config.yaml
arch: "convnext_v2"
model: "CTC image transcriber"
dataset: "short English words printed on busy colour backdrops"
train_examples: 45211
image_size: 64
crop_scale_min: 1
horizontal_flip: false
color_jitter: 0.1
tokenizer: "char"
vocab_size: 30
isotropic: false
norm: "layernorm_no_bias"
activation: "swiglu"
mlp_ratio: 2
inner_norm: false
drop_path: 0.05
patch_size: [4, 4]
conv_stem: false
depths: [16]
widths: [80]
kernel_size: 7
init: "trunc_normal_002"
residual_init: "none"
optimizer: "normuon"
muon_scale: "match_rms_adamw"
lr: 0.0063
momentum: 0.95
nesterov: true
orthogonalizer: "polar_express"
adamw_lr_other_params: 0.0012
steps: 8200
batch_size: 128
epochs: 23.2
lr_schedule: "cosine"
final_lr_fraction: 0.05
warmup_steps: 1640
weight_decay: 0.05
adamw_weight_decay_other_params: 0.05
Rows from block 3, named by matrix and row number. Rows with one number belong to one neuron. Each number is 500 + 50 x the weight over its row's rms, rounded and kept within 0 to 999. All counts start at 0. Numbers have three digits each. After the name is the row's rms in percent of the matrix's.
# gate: MLP gate (model.blocks.3.mlp.gate.weight, 160x80), inputs 0-79
# fc1: MLP up (model.blocks.3.mlp.fc1.weight, 160x80), inputs 0-79
# fc2: MLP down (model.blocks.3.mlp.fc2.weight, 80x160, transposed), outputs 0-79
gate.1 101:494456546443510563572485475487479536479497546473484488415416579524508509630455389543483557595477397509441532456431491459556519561548370472460465503431509531548468520408521497436535566465465527558547549471506498532554441543469522495489567478
gate.2 095:434505571511572469448474518520543424423522514530590409555467426516512507498496460524465519507555591525459535460510449476452569562437475339535498516494575505413526464476636460490521574529519531500487539452489532501529467551407424480534523452
gate.3 103:496395476422534539522500528433539513519516543495485371544479573457517437539487447429551509513542456423477434571488439519467497493510537479563528555404566577610502632443467515556483471484479539557480427499536520399443486488537544512471526546
gate.5 097:458490544572541476472522472356531496546547509502493531593540541588604449473542525510504581450441433459547505503371449541526358543483504472513489453536493567523497511522505395546466482494443513504557532437546527504569503508473454432427514536
gate.6 101:566528446531489486428526429499454537444387526520556532488528472455496459419530479490599568437511558582512486529527517534518538489402477526458474461439540352530407533640501480517565558527540525537399464516484521454479558488476493557478508486
gate.7 100:482508460480465607542546517532544541484493558542485515451454475512599514443522481462376489505514573444462514498453466504477497550503449566541509534481483486614515608541439404562457592529545455484517459525478528485549437403456575373504531444
gate.8 103:479578604500565502501468556495518414462518433473526418398518547579487489507570526542506482572517508466358495454513466453551557510453535572471464558423557535408489467535457453461583515436509500545464541519449544528461431540523483506602497431
gate.9 095:488530498505444513503528490460500579469468476510594495556495505528456497421457603491433461476488520422481471457462442453459458607615540485489410547581479479519554480479545426541457489476425635486533545598464586503535478460506595440543476504
gate.11 096:559512590432524451506504510516458504481473538531545446430567511481439433571564567436511554608516487402508494543485461512542464396665557551545454373441551480463487567427466473500477547562512473481493489467468457527518476533505525492504488445
gate.12 099:469550533417457462521538519395526495524508476531556562501469561501562481579511568533446411519519539484547477528525415514467528421489503538584475412519443469407537496555431605519404544468546382497552458478532527452467556489450527483480542600
gate.13 106:478502472480528560480522497449541544471474475564501556521504645455501507528484540542504422495594537510471578450616454478484484480425446422502581479502538512572559489534487391513536503409442458505550415425460483532551533392434472534443526547
gate.14 094:467596552501474497439498499458480568577525499491555401515524551507590486555493554511439524559420512446488518526455390468539468501472507429498534552475483515452512500416546484397579481503462484544573587377546592496487441531470472548496560410
gate.15 098:477483527443454572479500539569568552420496556460516514474427427469487513428570480464612498477469493453575473520537483580550516495549554586442520454594471431458542452509484590438469495427483484514456571548405522442587525506456518427472436554
gate.16 098:420501609465477363480502544524575400496576502488511428455543541520536371499473413505511527555548429448515536481523494444466500548512506526469512516397481529435549546526492455507503605566530522536462546501558454531515498460479439620476509465
gate.18 104:394468428512537552538544464566534518439617566506457519418586466438425543548535447469467482561504517543500475420517462501458447576448591424523477539453504487507492499493642499471458508469515454516554436425500565553456525490431560540509540539
gate.19 087:413490461398479591511510484529412461542516520536558460518495472545578557574499565450508501525515497485548539463544534425552534474392602519561596603522446576424535477472443471420457470578514501488468508510514453474508425555491475453537417525
gate.21 105:580499557484487484531492462452557449487441514589547540595539455538543384523452476490527492460583646607439427530524501549517443490478428519478526441483412463555527540420557464502430528468537462541484514540455484427481503399510504533473512451
gate.22 104:498508454492575533525497475467425536501415490447449549441596431448525570442474587468544519543414496444528445451460470524418509531568469525446464550521482444496537463477533466462453468455536630525523495586490507621555524490558606445528507442
gate.23 091:464461531461394551505493518505484506498377508555594486455510447520512493555468471523512535515526546588534495471492571443515576452483474479459566472495495478422468459556443541600598414534458482510477521575402473400542499501439537616537420508
gate.24 100:580413474411567405507501529555530574494535524453410480430427489559434460503490479485498550521522528540452469493490518499533432510494496432416588558523585556428454467454518524498518590477551500512437621516528562445464399508500574534459500541
gate.25 103:426617524367460521509564452517344497572440547573503569511529518441467595501485482537496512538427523443535496442513532461510535482521490532524469401494526503413426481425496518539513555557523441535580557499556570482508458491481479535502501438
gate.26 107:463523504562494545474476456453604515482513516522483505521442495422413455468485523524497458531491448499388504403486505474393563540488443475527468485470623605567620484456504491506576536599458516538441523553524558421491570472534471482488531422
gate.27 114:459455487515477471587493586501585534469527491574582508459461476492523493431462534515484489452444504481495516427504480558510531493445637589614436593519475503491548453434503634427501461487452538482418434514433561475508500548477416492502539458
gate.28 101:494587401452565570525473492571488438501437533500487458395496553473399508536389492420553535440463436523441497457553509507538617526459546541541464541510475529510556455506549602488552468561478449561454476480527501517484520480429576464514557419
gate.29 099:471445448557555529476541497524573436420448533409428574485453492516432474502462452478549535559521474476528503540481465518485577553496506502453502453572533465608490524452529520586413528570556432526508402340528519456503498552576438529475533520
gate.30 114:501459482501494456531459436503558504399523548471523481444489517527431495468474615522427499437502449563500522463542571560446537454498443654487434536511537573450453474483472436574480549528501414586566528522475539628452478523493449529538466433
gate.31 109:511513493566448549467492571518467468542523546474486570535551359572496528475569492459563449526527562393435556524654537536533438513545560570429410502446508563488520488434488469526537452424519529531510472461476481531475426409497507464489510456
gate.32 103:421417538565491488600497503497495481500567438473558441564457488539562444564498616495527496544474483487476492497468536422539499566401501445540454542455585472557545411502585509452430444416422439524431488522514539441568523502470492522548586496
gate.33 110:568537440583552511536553484541536542544484501486473416493517509517500514507538521517408363460508461570542482533483469498521381547470533484451494450540481541475539419481537471470497518503518515554501493558431455465601576485529460606412341478
gate.34 097:489538503551506529514443484482489555658520575419556544449461530449489447536584555434508538464507503463519552495505456509367514517527427435517532574450530385547517485526473447494537522500532419557503481551472358490486467468465600508486500513
gate.35 101:426588515439456484573554554460479500423477521563500524524478470507499531517510544471484565416487446467537446542541578563523498534472514498570466575493402516505472520441509618461459507430565531501469534500483501588452536548461350389417493516
gate.36 102:495507557489518571506474462494474490481448474500588509499538480510448487541440494521407422492547501496518531408525491530545431467532523556461615516440504508489475492564474554507541547418584377503399442477477517419669530465430541503542554544
gate.37 109:475478448509529538534488464492500563415560460471535544527503484483480512538521407525488537469499467480410660515441480427481512418436522597529456490608439500570537573513448531534497492598566556489474472541531497475595431437515543413472437484
gate.38 105:531517424450571405475419408419426541533561477432509425458474442553495548558404433581485526498527564426542533510525471548466473467507497510470509539497489483485436600442547560529524528523498589530463532503448479440495508616549535509554584541
gate.40 098:470448509479506502556559476592533444521544459516521419584465486524543505572585551491551417522432421477500492550512560475464494520493433450550574540391522536406440429524465545560387495527507509532549568450481530464467491444397578552529536474
gate.41 101:516551605648505427481469493498551536470516515508461530548565522515585421578503384505511421540501466511497445483441466482475457468482517497601504481478492377550427510574476456533501486479527483586495501581513549545511458410472454462424542451
gate.42 101:446551544384478550632499480471536543511526502452477479446520460614503446456448524593480587511509472449477476455461568493406461520526479575441558556464546458489543436408489466551476476463517473518457560524462396524441503538576522543558544551
gate.43 094:454535589526538485502499503528552506428505457460407592564432490444422559457585496472452526516582534522527490558501423560471506482424499512567509495367567531475582472554580484425420489505485532532438466504555477481542538490437539449573413487
gate.44 106:466432521444494559516519517456558466453564494517526498461463479476502553505521488527422394518476579430555553398571496519479541492517500474510535526403552439559507542431515519410540624503374507516542566517519548453529473589402469532521508410
gate.46 101:530459493443501498439478513531381532515439538546597480485454528558476489467511538425456574553467528543551571493464443494475473442407563482544503406464500545541605459451572508466568474414490489547540485581432480497605552479569458445433491553
gate.47 097:483429589523467466514535513509568521417372480465503440514426568481537486485522589578515555516481546485458473523602498472431490485488565438506488481418540583501534522575441518503483468452522421553480526484514505389607474574515560455573430476
gate.48 102:471500418625432528470545577471485514512469564572473533493473494544509471489444568471495473432561578471452441488528620518553554518477476563456467538525531452467512509479513466517437324503433533514502520456469461607567552456420456524488496536
gate.49 104:555509448460434590495497426503428457488503512521532448546571462534509573498543503339541470446505493513523485521594488548571501434550497505471371456496552526491543542489514494484454553578438481508544575530581430497581452478531515516478480374
gate.50 103:485476495512471473568501545548506489451458429550539472388430487541528546482540427435575520481392513461515464471579510587491546528460619577460507543388521570520460524485400399551550555474430500555545514597471481536493504555471472510499498485
gate.51 093:413430503547539491530549544509469482572446446471573496470430527511618486432491421552508469528416478363477530503505466498529467466459518505427626537428513557500476492514607452605571541507577525513507432504530489487534474528543458526530434469
gate.52 110:472535536473511453490453517444552472426489422473408522438603530573478582510519441484489437509548468505503517482512500516433516592514491542473399418521527474505633422512427491491431522496579526524394575481488511514508501541546533618437573510
gate.53 098:525491470421567494552450492449511531490527501592517515485443586416492527463492473556494455458524460540435500550474578566403538459450433473589402414549456505561467495503543571582530611460519525523489457490399544552488529518462603486443513531
gate.54 102:491440548512386423526522497473519417484494538453550460472576503473600454460560549505543510445580445459529447541511493536452431590434512499536457516444487383541447518531481505503476640475454509510543581558492626434530505481536464519537512529
gate.55 092:476487509536460441454543550482430481532527536549474469449483394519662492430503514555500463442505518552509494515442462539492476495354459528512497531529541451458493464649447493463491518513453566575507554508530599502466446544534524525472387541
gate.56 095:488484473572493542531453487439521443544484541435452356420474522478489491427527509578479497524551671575604518529570473478552470555539505392460509535560511486540415517466456514510484510502531515541475440435533491467456581523481527432538443474
gate.57 095:572451531524519460470480427523478599464443529450543460478493495520528425542477537602375531636523516466552539471477562523490466485571492475493560412382468452551487520471557591442435497518504479508541538458469509473543479483493586401490553551
gate.58 105:558418524473474495586522434479368491445484560489516600561491465540453489531435596547512627494513465553436406530478531459480379490453517490507487480556616501405522492480526506482501600436541550517546535476499504515470457508528469531476523455
fc1.1 096:552556428559547449479542460462528490488509498459491526570549465470555480435554541456538473386528645518544546481558488534489473402428652507517533488587473449503505427472451523524391467527504508512419476516534562502495488474552449525524421462
fc1.2 086:462491603523583493479511551494537503387444537549514472527481492455523574493589430503501485485565619479506480458533495515430532454485480447560470511471594478504506522470621482367481567520556540493392495426498517475527504461473426522554484402
fc1.3 104:480455507480500488490426524522481537463545473423597481478461473557501503544524479467490447508545465471475576538464464567493422551548576453435512536502544584484428540492566502483482406455549476513418507473622468438539410546465630543628466481
fc1.5 093:506575557454464473482474517441468495503525525458489560532450471540492391530515539511512483520450500563446500441602597498522538484405531407453497592477571479463612514578522575465626439379566454495531456538472448495467473503517461517504468459
fc1.6 102:471517499546447514581487559521498429481542391522544588546482517427469454492510545484536548436516523558482508606513508516495373391525452485439511591444576519495468473595545475496542506494598551438446525547532501492483503486466409509444548401
fc1.7 098:512504512536452567553479491513541506443448556423473571503413590569506448504502540494447481460522517469531429524524501579505463519457498505542448594523440577566519537574348422575511529416568416477465411477479485487554551522407500505464520518
fc1.8 099:494481553516526405441521504473567538518482404489406489468402458608520487431452512542519495479536460412476552538552444549483511561612520537463562532558526492544441510495482472473488427479535541444548525551578525553384430490441478472572585526
fc1.9 098:497492561488486558507566477516515582517465474505548451490491429528417469485444606497440469495544428584451400529520425466471472599507593447517441577576484458535526527529470528448549427431495534490455568571407575478511557513575504410497498505
fc1.11 102:469513401562465524448487555460558532538500478485454618522383476528584560455402482566470495396436479583467479483472550495454551511371497446516477586524481571487496522555511575497527477454537443467487536517505485481466613452529504499510567544
fc1.12 098:400374598547471544474498486473523487455508576432466534458424480519468532452463575566517486545533436504501504480517519544425494565551442479546510546536460472464499517481545485516591595478426558512506459394468608434509514450443469531515538612
fc1.13 104:475488577542550484552521442537484446473568459464467482516551419532537382432560430460485470486468544555448459478446601602510545515601472490505513422508480495429450470486520588464488548598448538438472425568497512500540522527491630498471533528
fc1.14 085:474413446524499552585524508480517450478547546471463480593509453446385514475384477464524535536427471573516498570537540443514556572485459429499428526565574563555509507611498453518465529488513558489508433588491516453410508391489557488501524519
fc1.15 095:433528546519466403606488474514449485521535608460538517516435511528508519512507458377549437504505475474579499444522581482510525552392562467448494539502454548527454518562486495476562441496535611534484531482521569490495520512576396421418420520
fc1.16 106:568534362433606530485549483510500536498509410578525586503524471485482543458594441476495481458458592485485532504498477549601485453626499443474463507493514468544476489488556504526554452527438549501459459521390437535508495550485470384439507521
fc1.18 101:404462556576460468419465518529577540498431477528502433497550457516533322481451411489532520515488476559444512552478519544460574499571422496390480540559501553503572530577461574480537546546464494426491539481489470522512548502508481472554558436
fc1.19 092:460400454467496392509501495422457557470463451494453546442497469475461541469479455525483420516392544530450500522561501661415456570543512464523494541574557434471531518528535483605513542497495466531589454467485548542513530529461547586519569473
fc1.21 105:497511591540526512492557577565528526547498441505466522482445537535520441470515433486388458425560494482498447446497557471509486559634432508455547509526532522503477531614475419480460453503548596497391576544535549558496437481479504445425431450
fc1.22 100:454460516431383532534547517479443449460588623453476529581495481566515473474539533475471439455533496487450514433517518508557450551522488549580529454584492503440530499514552429528549529517489452466505534483577588432404481470413469473581596444
fc1.23 107:495499568554510558507510435493494509476571619399471559520512486538451488660436529454457540385505484564506562530565462505551453562528490514491458481517531447467549495439487497421443431524456455511374559481405499501496551546564475505480493515
fc1.24 096:526538557490505531554496588506492483551467503521500519475445519543542496528508450546563505472480545415579429460453523547521450362558542460458522549531454491434492477410484449412516485434378520478588645507482480586536429545481504500428467506
fc1.25 102:489623488440508485566461488483334468573557411578448562533485562442511599533575454522493459439535533483451488556446451559494533430494480479518459547617504513515527512457559446484492493553478475464519533396448454502507458528472454522545540495
fc1.26 101:556438531473514581385536550540485490466487463478534433437505519555530520479537460449529493426531520544527467554491439580614489465440580556501523460550443429489442527568513549505373534415558424455502496532428419507566472480594535503490537518
fc1.27 108:539446591565489537385451475411482506519451482432481531573527518573567413643543532430473503566474544451600474493473571417453475483477472523409502509465490556498495530534474468487594478489527457456526586520468461475538553499524499546423455515
fc1.28 098:507519490517433497421512447445550525501463565483473514532482514530522526499442398598404444496513549500602430541558444437418477548569504452519532571497478457567521521492495477502500487429560596414491386536499482460499531614561508505460441586
fc1.29 095:627498526519502500496473503600496477487413453449425527474438544424430493535523537474428575529532471539442533508506508478570480467495533544504569466544548380500402398580522478515471416526520536552438493461580562491497509545539405514545425523
fc1.30 106:525574599547544501418446443558427459533518571501405537490550527461479446482411426511452511545547468460509535473487496526428497578536446577525488491415552492433468476460540563511550553449589512442502582512486466594438490524479473539553407568
fc1.31 105:419490449516464456426541519474510458562447442534516515502576576584500500605524477579400528471529445547491464612452453482495502577563491462444429463513454583555549416444473508423550502498522469524442489413515453524538539473581515481489572566
fc1.32 098:470490551501501368468469464484494454575426464581552579489457569551564468557534536514488497582502487432572473527526476429544467427409507424543437570481548490511516467500504571577411472466455544542478492513499491482617496466424482567495467594
fc1.33 097:516538458536493459555523385498466491452490485445527461437543471585525477442583568535525509395518548535444554529443570459469534531517619470499378481552554479471529527480400504397457502521522481508460478490436512535492609516543445575529505418
fc1.34 100:514465485492514509526500590526596409585521474488489545409464551553431442509520497486569491474422526595508538466494546485529518535572559492424495490456515549569514442470596486424498498489489468525488545542497353399542511475391481439552568467
fc1.35 099:470486546438402481507374609534433552523490507572510530578502460445528469512564522470417546567530449503547558485543524467426594471545487556514555549509528436442509448501536564400511486459501517505463475452472535578485491562412501501582441425
fc1.36 106:430564541441467549532476419601486458529544473515437457458506489428587470542520474368600496521583452491464558479512477546443549433522482493480433515523496571479510506418570550524443546463463640535536499524518506448401507489571471481475532489
fc1.37 110:564495493491477416455493415498580501564471505573505487479513494556535518483487563488581554518512499474484518461459497432539459433519460440504458506528551490423425458491504536523535533517462509467486492427478604485565436574580355641547546393
fc1.38 099:523507500461532596468477435444526497439492601469451477548587511394537488585499616503622467476514574477413512540515514469442430485493516484456507534497487517472386497483493473498577554449483526507473443418501567413493565485571583474523555501
fc1.40 096:504553559461507495455486463452494455598465467465456500496536517618541486548427443579501576567610409513494509483498488462541509454517484464439527545498467519490490460564585483515420393536457565474410472486542552568519552433544418496514595433
fc1.41 105:425486561456483462480521470531543447546388519540514493410486533484416473517482509593497495465575529564576458588547556377564457471468579485489463500481537461576463462404502550467519522558545604507539423565530476517555470481562475487499410484
fc1.42 095:457539514437569535556510511407442486457535475538590552478493513545478516518406555569510486566436505570600563476454505441507500528451551582506447557418505441434522412416589560439523418537436468500467502540466390498509469514474523520497530558
fc1.43 098:452563568563474532480495548522526412456490458467449593502423593474528528515571496460472507476558463449494543589520542519483575579455515467509528515452578508440587501505582468412549519548426533389426452505527472518512556461453532430459408448
fc1.44 104:426504497496461582457420543537489487527531508578519527441527581473552362524494501459445558456470493397518490573442592508518442459519571527448518528544484475474506490471591460425533549454463606546542508428495497498430526587568490495393497470
fc1.46 106:550472440450520432527509472472402497530432579459557451408499566548515491535526513466499602636527531503505511468437497492493451523477582433487486487437492535530615429439546455477515485428486425537575544560499577514541492515519456432398536538
fc1.47 098:532411572595480525530510511511497519437580488569468509562462481484544443491411577442530457577421472479542483406548392483491513519469597512458450446478515548474493510532518514479641502450438473526531465525399556494553585486491557452450541486
fc1.48 099:542472478550485428455420471460448582482620517576455515538540563553434456594427595400428494474483488455487478488512470504476552501525558531523514423503466442514541422522518510539581555468469612466496435481478590505493484423470546432490550463
fc1.49 105:473485505526602530500522571569525583523444481444433507447555528446468531530472548547470512451447484560537445491501464460422541546470493456473649492543461538521547493602519448432509542424561578504467469447464463442458517451570547407427581478
fc1.50 105:403469514539463514498421490451459544517595501418522474512466524529574420424535479519487439445573500536423458554535639487537443469594472518435531477575509516530450526500484503442514538499563464436524525443552584495445529584441525510501589420
fc1.51 085:568537494529515514496461482429547464542412585567465490523607570429498480613446505452570514435555458627525442497518515443525567505452468483494549477548495435470452531519496429499518426463500548477460513508366472587499505494567445532469424508
fc1.52 104:424509434428462468515552433539527554488498433457594546550510513452520550495553546568521554486492487508511486574477529491624454457501559474473461529470558521412405450467533480482576465549457488443456397549551543562517494558457534373582448502
fc1.53 106:428454473496451498450592471484459513438536488488574553482510475543505522488560424472458443451425523547521487467501492491475574524444445545398537555551537462538589463525495472468480395498548504474564475608469409608631473582500520455504533450
fc1.54 100:496599520508483526505524437548522551555492492468488514496468515561530465522475419475512443463460484534410526405466399558514470568424520459468608512478512444652467377519478499539559497526479503479463522504610514503484404522521435466523571579
fc1.55 105:568500471549514461426466614498480403432562475554531531397449399486462467446397451498532516518434531520546474617548533524530500508476507465583471474483473555446503551518494488457508535494539581490515541616517520509511435499482506409469576405
fc1.56 092:502529431502501559532500416439425476534450586433457379395484537580530437465514526514507506432505600524535476555519488475564516551456583492454520570511533497481443488464580516575530511466556482571600443384507519517474564458494495514552453456
fc1.57 096:520491452422484516545464361536477580480583484447465493460495469490533505577485505443539550549420465423569493483529494528550528484450476498423485383464520570524503515394531621476492553528528525511469548443493536511572561486437584435576545458
fc1.58 095:497470489521462470514513514485452528519493478515588450449409451610507444488442464538452400514564532577381554531530462454512420598464540509539414476448486519584499548506477572581537489500560412476465510586546486533448474486508547604489455460
fc2.1 100:506492491504535530495609463457531463525513489579478508507423514369475575560537394515469520532421478394526517477476461526361529478482478465493500501484414424449600424584560514530451522478514482507466529452491504478555606591528477509535466530
fc2.2 093:566542522543487457458446460433488446571453499539518498549489468459552546409537453593384513586572517549493564473443455578500476446502559488527492571456510455467509446453594565504492559476518514592480504490448444533531431605494577467490406465
fc2.3 101:532405535567447519568444458540500596519519507519523473523482540419481514469459468524636523449491522535512495559413503528474476473476589403582469463506489564453546524413531423490496562579547562543508471515547452504598410471450473574559526535
fc2.5 094:450524408527541430458474443469523583498546471502494435530573486490446480555474507435499461421468457513562505370471550418523436518486442625465588566494434483530491438514468495488500524499582510573483580556534470532479457574431581581497508472
fc2.6 084:447408494466537502471389584507566483482443479500570464479520524449426464458528443516586422421558671487532495461492516436597433524491562449520466526511506526574433493487476392449445500491531503569524489442517539500529526558533534521501536545
fc2.7 105:513539469523410518439557448461510559467548447497511569465453413486526518563561503588473465512523486540513601592410588466525574528469504452494496483542435482360486522555485532506438517454579553605495428502455446459475450448440460536526540481
fc2.8 105:554494537484402490466536570511527505559518443578513424457458517539419503559461409571515436477560497440553557495493506513532555599518432478513597404539460567432592505568585472438528499490539529443467490432478513417486559457504509547448459451
fc2.9 101:437501485585444469563525457509466359584533523487557570409542501482482464548465514501513369446417524490548563507437462504502447428505552532470539495506440484562561597527472484504467582468571461553577565530461452482557515520506482497579436502
fc2.11 099:507611536419557455574497488616431507526421455509521456513563414446462507533525537451576500590555452482528456444537485594545503527501473500495484452506421499484449537545467479505444390487554504482541419620490565494501569537481581520475513453
fc2.12 089:441478431479492496509471498573636518449433480446530505486487482481484537509515349521482498497571556432471500503521524556451449471422445527598485565580567436454446481550479395489416513458544478446450557429524477446555457487457470523503418461
fc2.13 094:542502513498420464440477487490461411517452460485424474474482470525491525602514454414477411526583504457478514504474554432585473631504459452540463578543576455517435490552492456575558483421538551528476549516518437511577494581535619473472471497
fc2.14 077:497422638546550444477535498460470574521523505533523482494534430512468531514491565491592505546603481526521537478465481519563499433453518452454466481465554626540486496529466400505460600486502515522411548540493478415423480426441492617497470545
fc2.15 081:479523430562540478566534565567428408493510592555449578472596416515469524553473517470472455510546513491417430455461497513490609404499505470490499550462507471495482476474592526443572393458426519549566495526543589513500528535560543489440490535
fc2.16 096:465368474468509573487536476571552547487536450506560498512478477483545628561545442543486518431373513490537620500500461525557586524489522482416514470477443591499577494569553520593468532477391532510548471448543533479525525470516510481510521467
fc2.18 104:526484510540514473480476526426463549514455479499434444502352469572515466553466549595441520523530536518461557492490465444507580429502489493513528564493454604511458523484532478474565477517503516609533583540485525553660517600477509575441462548
fc2.19 072:466500473486507445539559522518543575531617489448547518496470559483481414592459489495520560520504494396577443519522497526531399588425390441522478498529460552536487514503444509571581527510479442615518557480543426475532544579418489540462528524
fc2.21 087:503554516574488483491454554487511521451450505488601521451553448407478469449587475545581448495394534435595452538514540532531517425459535414553435413453500523457505445404462468596554517506510525510496509490491461626452504502414487450533473533
fc2.22 107:536519473454502503507546468517544504496458550517526423474571406422566472469459493368512525522425537407487514475488467507533491517478581589488332595506514540523505524550462484480537457483438619512493493451452408443543455550550459545486523529
fc2.23 078:405432571534396519521548470608526508495477462383495552571438471492516515421508535529519499447479532439448498471531539471442549539501507520389510540521478521513442493499471629428524530502385510475534579544460473562417482485547532549486577462
fc2.24 093:602441506510518566520474465470473453438445590528507500548530461477460484495464484466499475453549483535428583487383447464386526469532500503388467476595440537369510585499535516555499464461454602480518488467497476552499575543491536463572445532
fc2.25 110:535581525498401630518535445552484511523513487451592539563459569540472451470499461522482587517520513540509510554492543492492482529447567402489446416498462424507449511525511512552554510502463386613422494475577479520579585472531546505577499460
fc2.26 119:572632476448508584555508526526444479479509417459502536566413554510604450466529393486481499545435493455568531569454482499470442484471487441528564420440496514537467502439565491495479432521482468478587618467467504529475499489535541498519417411
fc2.27 127:518518446523625544580401500432496519431475491480475548512509539504487581578520533436596510553530511516468500504537586476655543492567439498505531473520490488482545463457585578454525434550573533464442524489586484480478478527527487436499603449
fc2.28 102:571419457483497522508538535504621487538510556461550539530490516577525447534515514551580426528483545437424549541500453464508537492587450602504545561540596483518485515559502540428552515481519456535511526556451512501487518536625550563571542369
fc2.29 105:470519493385490572579498443607368536429497540520562534559478487437472495504511376410537486528512529507515549523542502464599496501509586482517505430446462413583573513501439571482492491568503467574488556523489465451539423527521504473477504462
fc2.30 106:587552536484539437484458574548510456533439492459535602490430496490549452514556520475510491482497452525468505468513391529636533561477439615522530573450593529571506500517462562502546570515590568538513483550451504514531520461554484608548525455
fc2.31 100:445496552504535489504529479449433534562459509507589534520440603477482606550567463544456517430427442533483562585517479553493461615360428501467515520506542478467489485528511505477498593561443387519488507501506558496530455552429531418546521513
fc2.32 112:458525474509617534502459451512438523477467491521567643475457600502555512462608458570438465579524501464505473480389509468530440452523489443489488554523467465472508441488484437414545522559477584413483465593555514523464506548550564561483531499
fc2.33 101:473461511547563508548407448432488499474487475519417592446523583479578455493539581491628474446485411553477537553474489482511447421547565520501446482600491480547474542488436544502549440554450476509582534516411441476548497502449536557529590522
fc2.34 094:497484480524616495571543480509516526500482493458511501444600505493485436461488521484497495520509544450502577423458515528551415590524423470399439445496477570441410539486449535487383457575563531553462418547523401581467501441437485560503465532
fc2.35 085:576519487476458612571494472453536438483520449583570492598492374396534480454495532514487441548494487540506469574514535430519561465496607500437442533552491530498510503393527527483443607459531485489423480488550508520478431495490503464606538515
fc2.36 094:506474428546498520493478485521565434464472504564506476502539487460525512488525546593539385428486424493519478444443522450423481436469478495638559409553477536491478471419438500555577493563537496433592444617526534486557459471443557448546499470
fc2.37 096:469495537565495528574436560485473465425522549503562412483555469499587602403481522513454498405586580471571400532498479504497444545508534542597452491494486439511469568579482438461486472525429400458501602488501496492484519513548454520456475561
fc2.38 101:552501487464482548532400556449511516554505521563588531579454536483544505508549486520586544520504549507433492508399491469442430463614529552568611510487537492396472490501620538472524593617525507492454477517466523558564504493489443524514539452
fc2.40 098:507524515467465494458431493472492474500526546489474550499441513658486464516424515529556530470519523634419459398461492425600549443538497500454495549502597482424473575483509558503517475547433598461528510533446481579523450516569495459467564442
fc2.41 101:415504547513516492496508490524429529458512564458495478504510475470468498526512500464546496439415487451513447401560454547526533411506421395541413483378509491603570465443498445511570474557469442521570506448618502557441509468529542602462513535
fc2.42 083:563476570480477526555497482489521540491513501433466549364527504608509489477473504446466504431511523453492516525488610541553419529460509590499517517576468525518417571549501550460429541484461492519534538456481470496510450513585327487444490605
fc2.43 102:546509514472485428521416607401433460451455361485524507558574503484554464460500446553501548489533510569471508425484446503510544489519502489513478539435570539439527477505575536533440521463533568629491504540417541474392505510442472428436521477
fc2.44 106:482525409513491569546492515602504514437605541518436612564500532543567461501523467444418552540455481509411518478507493394534535531432467490440472526558523511500502523468548545518537391547490427492464472456546574503602456469611511474554472476
fc2.46 098:536419389523529534496508489536524470502472575431607561428476561451401485494490408470396503439493488467433464479523408379574463486486506564536503459561425423511574491509447500486541486479491481421494445547479539524551493407470470458474495488
fc2.47 096:575633531416597554560567506525526496425505562419478540523439446490427499538435489448464511539454536440575536486603481563499491516541575416486445519556535482482477482435548512536559460484507404484475530514618521541541478514509432547479483469
fc2.48 098:473542540492505484577590421480527429471473458457461430496512521491490499547437428504560560583475568416452605498557495494544545485487477506386483546548459473450478472606520517464477548390441545552593542507487493492584558574453417485496530482
fc2.49 097:441554419470508412520519509449545458567490498542550492497563505455505480553584506522514470385492508507501538498505569558443492550372507490482531465460504530562532466566491519415464463436564511551553508550554557535550335459451495506587413492
fc2.50 091:480477534483538447528477473572561507470582421530440494598528521459490444485500462513525494511477582497452543517464646529513543520463503472432466487529572486477498455487575573559464374484606528509576445516537455553541490573582546496431576427
fc2.51 097:416483516522541519468499517479514541543473485518630476491407547627467501506563504569484539587536599553472499520473482487553453543522522509543467533500527545489491531559480408536493634546502488528451447545532372539459398458417478478557482526
fc2.52 087:449424589493465524514480522534563481450526415570526505491569557445529536438535556550507509490532401565468621462519451497525594469506440523423492526545391522520543509527619475541471577512427465505462450530585538585509517462525514510414524518
fc2.53 097:545394426570457490552528494527531519483508517521514477576477530517494419448477528439526459560422435555518522561443481453506649399514520436506494429576480508495501501476394477553584540490527538507578479522560497507423471503535589456569540577
fc2.54 113:549447444552476520458488538523388412552490558449534448461501568476543490533621513418523425492512523486469455565560503530571554426422531469467485430546598509513474414537499563483484487429503465594499536463457499492533564569497610463517443484
fc2.55 089:517564565444573442443516510505586584566575597484469488444497526555422463483416540540498520481531513513420438517579512472516526553528477531503427563579411515495528541454556474493448480533490386491573517521544411567522562454538440483583536502
fc2.56 093:550476524439508573499472508447516555510542505493533535492396560565520344568561498511572493555534404497520433431489537478503458466582548425489500347487502501525535618475503513476485540558457550466564474439493446503564542452450503469512490536
fc2.57 083:563570505489452459484446518474491387668509509477574576528368490505513544520498468519540467456499435511477552434479513444487511457528464442530482531644552494505448537435451530489566566520468507519532477531511559478413415513542417511475480477
fc2.58 087:502495485538444447562462573512509513475525469481449580433414518565483507446487531533509407424560525484462525418571547594575534551421447534473389511428470486579555575484495430474486529497448440431533543506438507554462455488547493541473512383